From a checkpoint of a small autoregressive pixel model.
Training: adamw at rate 0.00099, 28800 steps.
Data: trained on rendered made-up planets, 195000 training examples.
Rows from block 2, named by matrix and row number. Rows with one number belong to one neuron. Each number is 128 + 24 x the weight over its row's rms, rounded and kept within 0 to 255. All counts start at 0. After the name is the row's rms in percent of the matrix's.
# fc1: MLP up (model.blocks.2.mlp.fc1.weight, 768x192), inputs 0-95
# fc2: MLP down (model.blocks.2.mlp.fc2.weight, 192x768, transposed), outputs 0-95
fc1.160 109 [128 162 110 137 115 137 182 131 129  96 126  96 122 145 145 114 119 129 136 136 150 136 143 132 172 129 155 138  88 123 146 106 111 150  87  89 155 154 117  94 134  92  99 190 123 128 149 142 116 108 121 114 110 135 115  93 142 174 156 144 127 142 109 137 119 132  91 115 132 139 192 154 150 145 120 140  97 123 129 108 129  92 124 119 137 134 125 145  96 126 115 153 116 125 116 120]
fc2.160 113 [104 148 138 121 137 119 118 165 111 139 118 114 174 106 123 156 128  92 112 125 129 113 115 123  68 105 123 121 175 122  98 128 121 107 110 102 102 140 114 129 142 132 148 154 113 116 147 123 135 171 122 135 158 124 135 160 127  75 139 138  95 115 160 128 101 167 144 170 122  95 147 102 110  92 139 121 139 117  98 163 158 155 118 137 154  96 121 164 120 124  56 141 134 121  70 138]
fc1.161 119 [157 156 118 125 190 155 134 101 129  98 107 138 108 163 113 105  77 138 159 196 134 142 135 103 152 107 133 135 164 131 150 105 140 130 146 109 109 126 125 126 109  87 136 129 146  89 126 123 131  78 127 126 145 135 116 154 106 111 144 167  67 138 108 152 143 165 127 131 138 132 164 129 150 119  73 156 109 142 101  92 152 156 128 154 131 106 137 122 120 131 109 102 119 109 133  91]
fc2.161 122 [114 124  93 146  73 150 123 116 132 149 133 128 114 150 127 177 131  86 110  97 121 155 138 156 116  88 165 137 139 145 120 139 119 125  94 144 150 163 154 133 142 139  79 118 118  73 145 162 139 124 124 109 112 130 141 128 102 129 103 119 100 150 144 133 152 119 110 128 123 124 137 130 132 127 121 169 174 130 146 130 170 121 141 102 128 140 101 175 202 108 134 128 159  98 119 159]
fc1.162 106 [163 114 111 111 187 162 116 104 149 137 157 104 125 121 128 108 115 100 115 156 179 113 105 105 118 141 142  97 126 137  97 173  91 126  96  76 152 102  75  97  89 118 126 118 113 104 134 139 104 126 152 137 178 144 101 135 138 153 160 114  96 126 124 122 147 187 138 132 131 142 114 134 126  88 138 109  96 142 136 138 139 122 122 173 132 164 115  84 181 118  87 121 112 142 127 126]
fc2.162 100 [179 101 138 125  80 202 161 168 129 147 139 153 110  85  91  96 138 124 138 115 147 129 126 106 118  83 108  77 164 124 161 121 151 118 147 139 140 147 146  87 112 127 133 134 138 126 135 167 117  95 135  92 158 111 102 113 117  90 142 133 111 126  97 140 142 117 132 133 133 133 108 137 111 132 130 175 154 112  91 119  71 161 158 146 105 130 124 115 146 121 135 118 149 136 103 105]
fc1.163 113 [135 170 143 102 170 134 157 100 168 107 157 139 136 103 118 132 130 126 114 138 167 140 117 119 152 139 107 128 121 132  67 127 138 121 147  90  94 102 146 104 133 122 124 114 157 135  67 125 124 130 104 115 134 147 129 130 126 113 120 141 100 162 120 126 136 144  54 159 144 114 153 100 131  89  76 112 138 135 144 115 110 129 129 110 141 138 151 124 130 122 119 135 125 142 118  92]
fc2.163 116 [143 148 142 120  95 130 123 157 124 119 126 102  96 165 141 143 156 149 158 153 134 127 125 175 122 161 109 157 176 119 170 152  78 166 150 120 101 114 121 149  92 135 143 132 115  85 160 141 119  92  95 130 101 160  84 143  94  93 139 128  76 123 142 112 126  98 144 127 163 142 104  98 164 149 155 184 118 108 100 108 134 143 142 134 146 108 107 103 149 115 137 143 173  84 117  85]
fc1.164 113 [145 174 146 167 133 135 106 116 148 134 104 164 137 103 122 113  74 139 147 144 137 104 126 120 195 116 145 147 110 127 188 130 124 132 118 121  94 116 132  97 137 122 122 141 166 108 135 103 105 121 116 129 107 155 152 132 193 120 150 152  97 108 141 160 140 135  85 143 140  97 150 122 128  89 136 147  74 128 105 182 136 113 137 105 124 120 155 148  93 110 108 123 102 130 114 138]
fc2.164 112 [105 149  81 140 115 121 131 113 114 112 134 110 142 130  93 104 112 148 146 133 115 134 111 102 128 105 165 102 127 102 113 133 101 120 111 132 135 105 103 145 158 169 120 143 180 127 143 130 170 194 131 120  95 100  68 122  82 162 124 146 153 125 153 127 154 166 158 128 124  77 173 134 129 114 151 111 134  71 130 160 153 149 190 100 125 136 136 157 140 129  79 116 136 178 156 135]
fc1.165 096 [103 102 128 129 107 121 156 109 153 126 117 184 138 118 109 102 102 125 153 137 125 144 145 143 144 108 135 137 151 146 147 115 137 117 127 105 105  92 110 138 113 140 130 157 111  93 123 120  97 103 134 121 186 127 130  67 140 149 177 157 115  79 100 177 124 117 114 158 121 106 140 115 194 151  70 146 126 159 140 146 140 105 142 163 139 172 136 135 122 108 153 149  89 141 134 148]
fc2.165 095 [133 123 123 129 141 116 118 111 112 142  68 112 110 133  98 123 120 102 114 152 138 153  96 160 165 162 171 130 134 134 118 120 105 134 142 139 141 110 130 158 159 130 143 113 102 154  98 163 120 165 124 179 124 139 123 137 134  91 101 125  91 112 112 130 126 166 149 134 121 104 120 140 123 142 147  99  64  65 102 130 163 123 129 125 175  92 125 116 130 124 115 125  96 179 153 128]
fc1.166 101 [ 92 151 156 134 110 155 161 164 125 119 158  88 152 125 138 123 154 141 137 139 120  91 185 152 137 148 107 122 145 123 108 109 173 163 166 136 137  88  71  92 148 131 114 188 110 103 100 162 112 135 131 171 109 149 108  86 143 170 138 141 152 122 126 117 121 146 104 142 132 130 138 103 129 159 116 146 134  97 115 105 147 107 159 111 135 124 119 140 131 109  88 136 182 134 130 145]
fc2.166 112 [ 71 116 156 117 115 158 147 152 127 163 118 172 147 120 156 133 124  83  98  95 132 108 128 142 123  83 101 132 158 103 134 156 135 105 137 111 117 207 136 109 165 148 131 111  99 153 133 154 119 120 122 103 123 118 119 132  96 124 138 107 139 100 103 149 116 124 126 141 113 141 114 111  94 149 157 122 142 116 118 170 117 140 124 181  81 161 148 139 127 141 150 101 110 113 108 120]